python train.py --encoder_arch="crnn" --n_mels=80 --hop_length=160 --spec_augment=false --vocab_size=30 --encoder_norm="groupnorm" --encoder_depths=[1, 2, 1] --encoder_rnn="lstm" --encoder_rnn_residual=false --decoder_norm_position="pre" --decoder_head_dim=64 --beta1=0.95 --max_precond_dim=1536
Rows from block 3 of the audio encoder of a small audio captioner, named by matrix and row number. Each number is 200 + 30 x the weight over its row's rms, rounded and kept within 0 to 999. All counts start at 0.
After each channel's rows are labels from the 100 clips, of 14976, where the channel reaches its highest value: "responds to" is what is common among them. Only what is clearly more common there than usual is listed. The data: notes from a synthesiser with random patches. In brackets: how many of the 100.
# conv: width-5 conv, stride 2 (encoder.blocks.3.conv.weight, 288x240x5, standardized in use, each kernel summed), inputs 0-239

conv.185,190,203,217,201,221,182,197,150,211,227,154,175,246,209,200,211,163,217,220,183,206,204,217,177,192,286,187,187,190,316,196,190,243,266,226,204,232,160,170,198,181,186,248,194,229,222,193,211,211,176,181,222,232,220,181,226,202,261,211,125,177,224,218,273,213,172,162,218,212,196,184,195,213,193,160,233,174,163,207,210,192,157,226,151,201,185,225,248,180,212,192,211,221,197,207,207,166,225,215,242,194,194,202,231,163,183,201,184,153,173,201,224,228,234,161,188,253,187,179,241,173,195,187,257,179,207,121,224,167,219,204,209,236,175,205,254,171,214,169,187,200,184,195,213,192,162,271,182,224,180,179,186,224,284,185,183,205,221,223,194,213,188,168,187,187,152,218,254,160,219,179,189,203,214,168,239,149,196,202,188,140,185,207,206,187,221,173,192,120,219,168,194,189,175,186,182,192,155,159,175,230,153,201,227,193,176,168,225,161,162,213,168,167,186,204,204,292,186,211,168,201,188,212,149,200,259,177,215,155,222,229,183,246,168,210,232,222,193,200,220
responds to: drive (86); narrow pulse (40)

conv.45,213,162,222,191,190,212,189,251,178,197,185,261,221,225,204,199,206,220,220,233,222,224,252,196,214,195,199,185,213,181,196,197,202,167,148,183,181,198,189,170,173,180,261,185,171,195,255,174,225,202,311,158,213,187,214,274,202,214,172,238,141,205,201,193,198,209,179,180,182,119,209,207,151,141,144,216,184,208,179,204,200,180,193,231,168,240,207,197,216,187,210,160,193,199,162,179,171,174,174,194,188,155,180,196,180,176,210,188,225,132,156,272,206,215,193,101,215,150,168,186,204,243,182,254,175,169,179,253,254,184,182,250,195,191,209,277,207,242,206,174,225,201,223,262,192,188,184,200,196,239,226,168,208,202,187,253,229,198,215,200,220,231,219,186,202,199,171,211,203,229,228,142,195,155,149,260,242,180,210,189,177,186,157,210,212,224,177,207,178,180,165,171,189,242,190,207,233,231,191,221,233,201,193,185,212,264,171,202,186,168,251,185,205,192,226,189,275,203,239,205,217,178,162,218,172,200,195,178,189,218,220,201,213,174,198,143,246,184,169,193
responds to: square (59); high-pass (51)

conv.51,200,161,162,178,225,160,224,200,231,189,210,257,182,199,167,173,229,144,199,211,197,201,217,216,197,218,250,212,224,176,143,202,175,278,210,203,277,142,246,151,231,253,206,229,232,222,222,152,170,238,181,187,212,169,240,175,197,243,218,279,218,184,171,226,203,169,230,221,185,187,218,209,229,192,161,185,222,198,142,175,207,95,205,185,223,204,192,205,186,203,231,174,208,188,145,215,204,204,217,185,218,190,192,194,166,195,224,191,148,176,212,218,257,232,202,194,179,180,194,256,193,161,318,191,238,212,232,185,226,161,201,221,136,229,253,181,179,233,258,257,211,177,183,238,216,189,207,188,204,170,202,181,197,202,178,191,206,197,214,234,199,233,202,188,216,177,197,232,186,213,243,178,179,210,247,167,215,247,222,195,152,203,202,231,218,231,169,220,195,154,191,179,179,196,178,148,173,189,197,160,183,190,228,157,153,222,209,159,170,224,215,214,166,193,203,187,137,174,223,188,224,206,201,208,222,192,159,203,158,200,177,165,200,188,222,200,171,119,182,175
responds to: drive (56); detuned saws (30)

conv.266,190,230,221,237,242,182,159,214,234,231,192,202,231,172,198,219,226,181,145,216,181,239,220,167,236,218,199,227,185,176,190,226,191,193,226,186,229,202,220,220,169,134,139,165,179,240,198,226,166,142,244,190,189,219,192,298,198,149,202,143,152,170,217,196,175,201,205,253,169,234,154,193,183,197,173,197,189,184,192,231,155,206,207,164,177,243,142,173,238,198,230,170,240,207,161,164,208,210,193,183,219,174,235,189,220,208,178,206,185,188,180,225,211,229,177,194,188,194,164,157,207,207,164,155,214,213,179,190,210,151,242,147,257,178,211,275,218,188,155,220,217,227,265,229,168,177,180,158,159,166,215,135,188,177,201,163,184,132,182,168,232,209,153,194,181,181,237,177,226,229,202,202,160,199,217,216,197,190,149,230,203,220,176,161,248,231,240,189,234,128,239,223,176,184,169,169,217,191,172,154,184,172,215,205,197,168,183,188,192,199,183,181,186,213,250,237,155,242,259,233,168,211,197,209,179,210,180,194,205,167,190,140,182,203,195,194,248,153,238,189
responds to: square (54)

conv.101,178,146,216,177,239,168,236,237,185,244,199,200,220,208,171,186,203,231,206,220,262,187,214,233,190,249,214,231,199,172,226,220,231,239,181,184,239,140,189,230,212,169,236,169,205,191,217,202,222,235,250,176,182,238,266,226,292,188,238,177,190,186,165,225,224,184,233,248,244,205,163,221,261,203,197,215,222,201,168,154,228,176,239,161,200,204,141,193,166,213,222,200,210,200,161,163,193,250,179,257,192,204,169,176,173,200,219,232,260,205,213,218,165,192,166,133,181,154,258,185,242,257,154,212,229,211,196,221,182,176,187,264,210,192,225,235,162,232,148,203,176,191,227,229,178,185,181,200,156,196,201,185,167,166,192,196,225,208,243,173,215,219,259,153,283,171,230,194,195,216,193,221,227,207,194,194,185,200,213,208,199,196,206,226,184,224,191,202,155,155,157,174,188,120,185,186,213,177,228,251,208,233,164,198,190,194,171,170,156,197,209,200,232,211,159,174,207,211,204,195,220,257,217,174,206,181,185,175,218,182,257,201,201,166,175,136,177,164,234,170
responds to: drive (81); swell (52); square (28)

conv.71,215,191,173,163,205,221,231,177,206,172,215,217,191,200,231,194,215,146,205,188,177,190,190,176,170,178,168,164,198,163,222,173,202,197,173,230,186,204,145,217,192,195,225,209,153,180,206,163,186,202,210,208,195,228,207,219,192,207,216,144,207,189,182,194,141,214,171,204,246,203,214,162,198,166,206,194,235,179,191,219,231,203,221,202,185,202,154,162,195,203,167,204,217,196,200,174,167,172,216,147,234,167,166,168,174,199,165,87,208,167,280,234,219,172,211,186,244,226,185,181,179,257,198,198,248,243,225,144,198,224,199,218,154,201,235,293,147,192,175,199,156,240,213,204,247,224,148,205,253,205,200,182,194,140,183,265,240,253,198,199,183,170,209,225,229,293,166,197,143,210,207,208,221,183,230,192,216,222,204,216,218,190,224,255,207,206,191,202,204,160,155,184,198,193,195,151,238,183,180,161,189,229,211,176,226,250,163,206,250,204,196,232,191,220,200,224,230,209,231,209,213,219,246,224,211,229,205,227,218,245,167,158,296,208,181,191,276,239,222,184
responds to: noise (96); no filter (79); envelope: pluck (60)

conv.89,169,206,169,174,208,235,208,203,144,144,185,167,216,210,228,207,223,245,303,173,154,152,187,223,191,222,196,200,219,199,236,212,225,178,215,203,175,200,180,181,225,224,244,250,215,221,241,139,187,221,195,218,194,180,160,163,194,169,208,139,185,212,129,189,195,203,205,201,218,285,220,184,211,193,182,211,173,194,168,219,188,128,187,165,203,181,176,238,195,187,180,198,195,174,183,178,223,130,123,213,190,222,156,163,264,204,207,158,202,171,174,177,166,237,199,207,170,217,187,232,248,227,181,234,176,186,221,157,214,210,225,227,207,208,202,235,184,227,207,202,193,200,153,223,243,231,168,192,205,222,230,203,220,251,259,263,218,155,173,185,221,229,215,198,210,191,190,192,220,179,229,200,155,191,226,213,228,232,217,159,232,214,236,206,221,246,250,177,229,134,210,185,123,198,187,192,228,175,247,173,159,247,193,181,218,185,199,239,194,211,231,192,179,190,199,206,209,190,200,193,174,207,236,224,188,150,236,213,255,237,230,161,207,276,195,156,237,239,214,163
responds to: drive (65); swell (52)

conv.55,167,141,264,194,164,196,203,238,197,120,210,175,275,241,249,219,272,236,170,222,224,238,169,278,205,251,149,199,212,150,205,187,218,152,220,198,179,181,172,209,210,83,195,187,222,265,218,97,219,178,265,176,244,197,200,184,186,175,207,178,223,182,193,201,257,242,192,221,195,206,191,169,180,226,170,216,252,227,198,225,187,204,187,216,200,227,211,205,183,163,196,226,202,169,181,177,195,163,235,260,214,186,199,184,250,167,187,209,210,206,183,178,171,195,198,186,211,173,230,197,211,169,172,218,187,199,207,173,232,175,181,239,172,191,196,266,163,177,160,222,200,167,240,211,196,199,169,206,191,162,209,203,180,214,161,197,187,124,183,222,203,192,202,207,206,202,161,176,155,154,224,178,184,193,223,184,175,195,203,228,179,197,214,242,239,231,246,166,160,191,184,172,178,193,209,183,170,216,236,160,232,193,174,222,209,213,189,251,215,234,213,211,208,188,270,175,191,221,168,158,210,226,232,186,166,207,168,174,203,200,179,144,195,200,191,185,197,257,193,224
responds to: square (65); no filter (48); oscillator: triangle (34)

conv.13,187,178,193,233,243,219,169,207,195,173,232,221,196,216,224,287,230,187,181,183,186,216,203,235,146,154,218,200,267,198,233,242,206,180,180,196,204,128,210,214,211,208,205,209,252,174,186,217,180,225,203,170,191,203,195,226,220,192,175,171,188,176,213,178,200,109,202,185,262,168,237,164,174,192,189,193,200,233,211,207,233,192,259,226,154,175,190,195,155,204,214,203,189,215,211,152,171,235,189,162,221,225,185,193,147,183,167,165,241,202,154,186,209,210,208,190,296,200,228,213,178,223,179,201,179,215,206,198,219,189,202,204,192,183,195,222,215,169,228,242,163,228,192,204,186,231,136,191,213,228,174,207,149,192,180,247,207,233,160,216,189,239,196,201,238,263,193,186,174,198,166,269,224,204,262,150,180,200,95,214,167,202,178,214,215,233,207,156,291,160,200,164,210,169,198,163,179,156,160,217,176,162,190,243,181,176,195,197,221,192,191,217,201,229,163,164,187,158,204,190,200,185,157,219,202,233,231,199,182,190,181,152,200,194,217,167,268,260,220,246
responds to: noise (93); pluck (85); no filter (66)

conv.8,210,262,211,226,269,205,190,159,226,202,215,214,222,195,176,158,214,202,189,224,208,199,227,171,156,218,198,206,241,160,233,268,204,237,268,237,219,196,196,193,186,174,217,232,161,228,196,200,135,255,138,256,238,197,181,174,205,168,228,143,193,180,206,194,181,203,265,149,254,176,219,222,191,203,136,203,155,186,137,176,192,213,215,206,126,221,201,237,220,165,180,204,222,169,237,196,178,229,240,174,260,141,225,191,201,269,227,196,183,201,203,180,237,196,186,187,221,163,262,164,145,220,183,177,213,187,182,234,149,187,209,188,196,171,232,231,196,177,190,193,201,182,165,183,233,224,179,213,203,178,149,188,219,195,217,238,220,237,173,207,234,190,186,197,201,252,167,178,293,211,175,211,180,155,189,202,192,221,144,240,188,220,221,166,187,201,219,208,213,146,196,190,218,209,243,190,203,188,175,234,181,186,181,218,205,184,213,198,176,214,149,248,186,199,153,234,209,196,213,243,290,224,209,213,203,230,202,195,180,160,193,229,207,154,179,199,265,208,204,219
responds to: noise (98); no filter (76)

conv.117,147,194,169,186,213,160,264,218,188,181,163,211,209,172,165,217,203,198,229,248,178,165,190,204,197,195,241,218,233,212,185,201,171,187,211,170,226,190,138,223,224,205,303,155,219,184,215,137,201,228,218,233,200,233,216,220,217,186,151,229,187,177,193,199,167,174,257,168,204,151,179,188,253,196,237,167,216,103,217,177,235,228,192,200,188,177,211,138,196,247,214,200,162,251,190,212,175,185,206,227,152,193,221,223,160,201,185,213,187,164,196,250,212,202,175,216,185,192,158,135,235,177,262,189,182,195,203,216,176,250,198,207,255,182,227,157,241,189,237,217,203,228,228,283,205,207,213,232,234,190,203,200,206,200,164,183,183,167,228,246,191,219,242,231,203,195,199,182,229,164,194,241,214,226,195,194,231,212,267,179,163,203,183,140,190,164,240,158,187,186,184,111,199,213,231,220,190,210,211,179,191,190,213,175,210,191,205,215,259,176,138,195,209,192,158,221,162,238,164,146,178,144,212,187,157,214,165,233,202,210,181,198,181,152,232,206,185,197,217,192
responds to: drive (59); swell (56)

conv.231,193,183,238,226,208,234,162,218,226,246,134,184,234,154,217,223,200,202,216,196,253,215,198,182,197,198,206,161,245,204,155,197,207,227,209,207,202,223,143,210,231,220,219,202,268,230,133,264,189,205,239,206,258,197,191,203,214,194,194,206,146,232,184,213,218,203,156,216,237,229,241,198,224,180,127,219,241,189,144,225,149,145,160,182,177,138,198,217,140,221,245,208,206,200,212,178,145,188,213,216,171,234,224,220,219,154,196,198,159,220,209,215,201,185,194,157,203,203,235,147,162,201,233,246,209,205,153,183,203,186,168,212,181,169,175,134,144,259,193,223,207,185,217,185,184,232,159,192,157,167,204,244,255,164,176,151,170,157,182,170,204,194,155,165,198,178,247,208,216,224,163,162,183,166,193,215,181,196,187,182,240,175,202,184,227,275,201,191,159,229,225,214,199,204,221,203,192,167,226,202,228,169,185,185,210,139,244,238,198,237,205,209,223,203,220,171,177,184,226,185,191,230,224,173,220,161,181,226,189,179,243,225,235,177,202,183,286,246,219,174
responds to: square (51); notch (48)

conv.170,218,197,204,178,201,186,154,234,170,172,145,151,209,213,240,200,152,179,182,166,188,224,224,254,244,211,221,208,203,175,287,173,200,194,204,257,188,174,246,249,231,187,200,285,230,184,233,213,199,157,129,169,232,251,198,215,251,211,218,254,199,164,197,216,172,206,227,215,178,149,193,226,216,181,210,158,172,162,210,198,230,195,197,183,203,193,200,187,201,219,176,242,208,180,192,172,180,207,227,138,202,167,182,174,167,179,157,216,168,165,216,215,178,202,147,205,189,196,158,212,192,159,204,210,174,152,217,176,220,175,226,175,208,179,196,212,202,194,172,274,165,215,219,197,245,195,216,200,187,197,209,194,150,175,252,206,165,239,199,258,175,181,175,217,128,201,210,220,166,216,219,228,195,166,181,233,209,255,234,257,189,176,228,124,171,236,214,258,275,263,182,192,208,201,192,150,165,205,233,206,197,210,194,229,252,194,224,209,168,181,215,239,190,211,194,174,188,222,184,230,232,243,170,141,236,173,139,177,174,182,177,212,205,182,241,212,167,188,214,169
responds to: drive (80); pluck (61)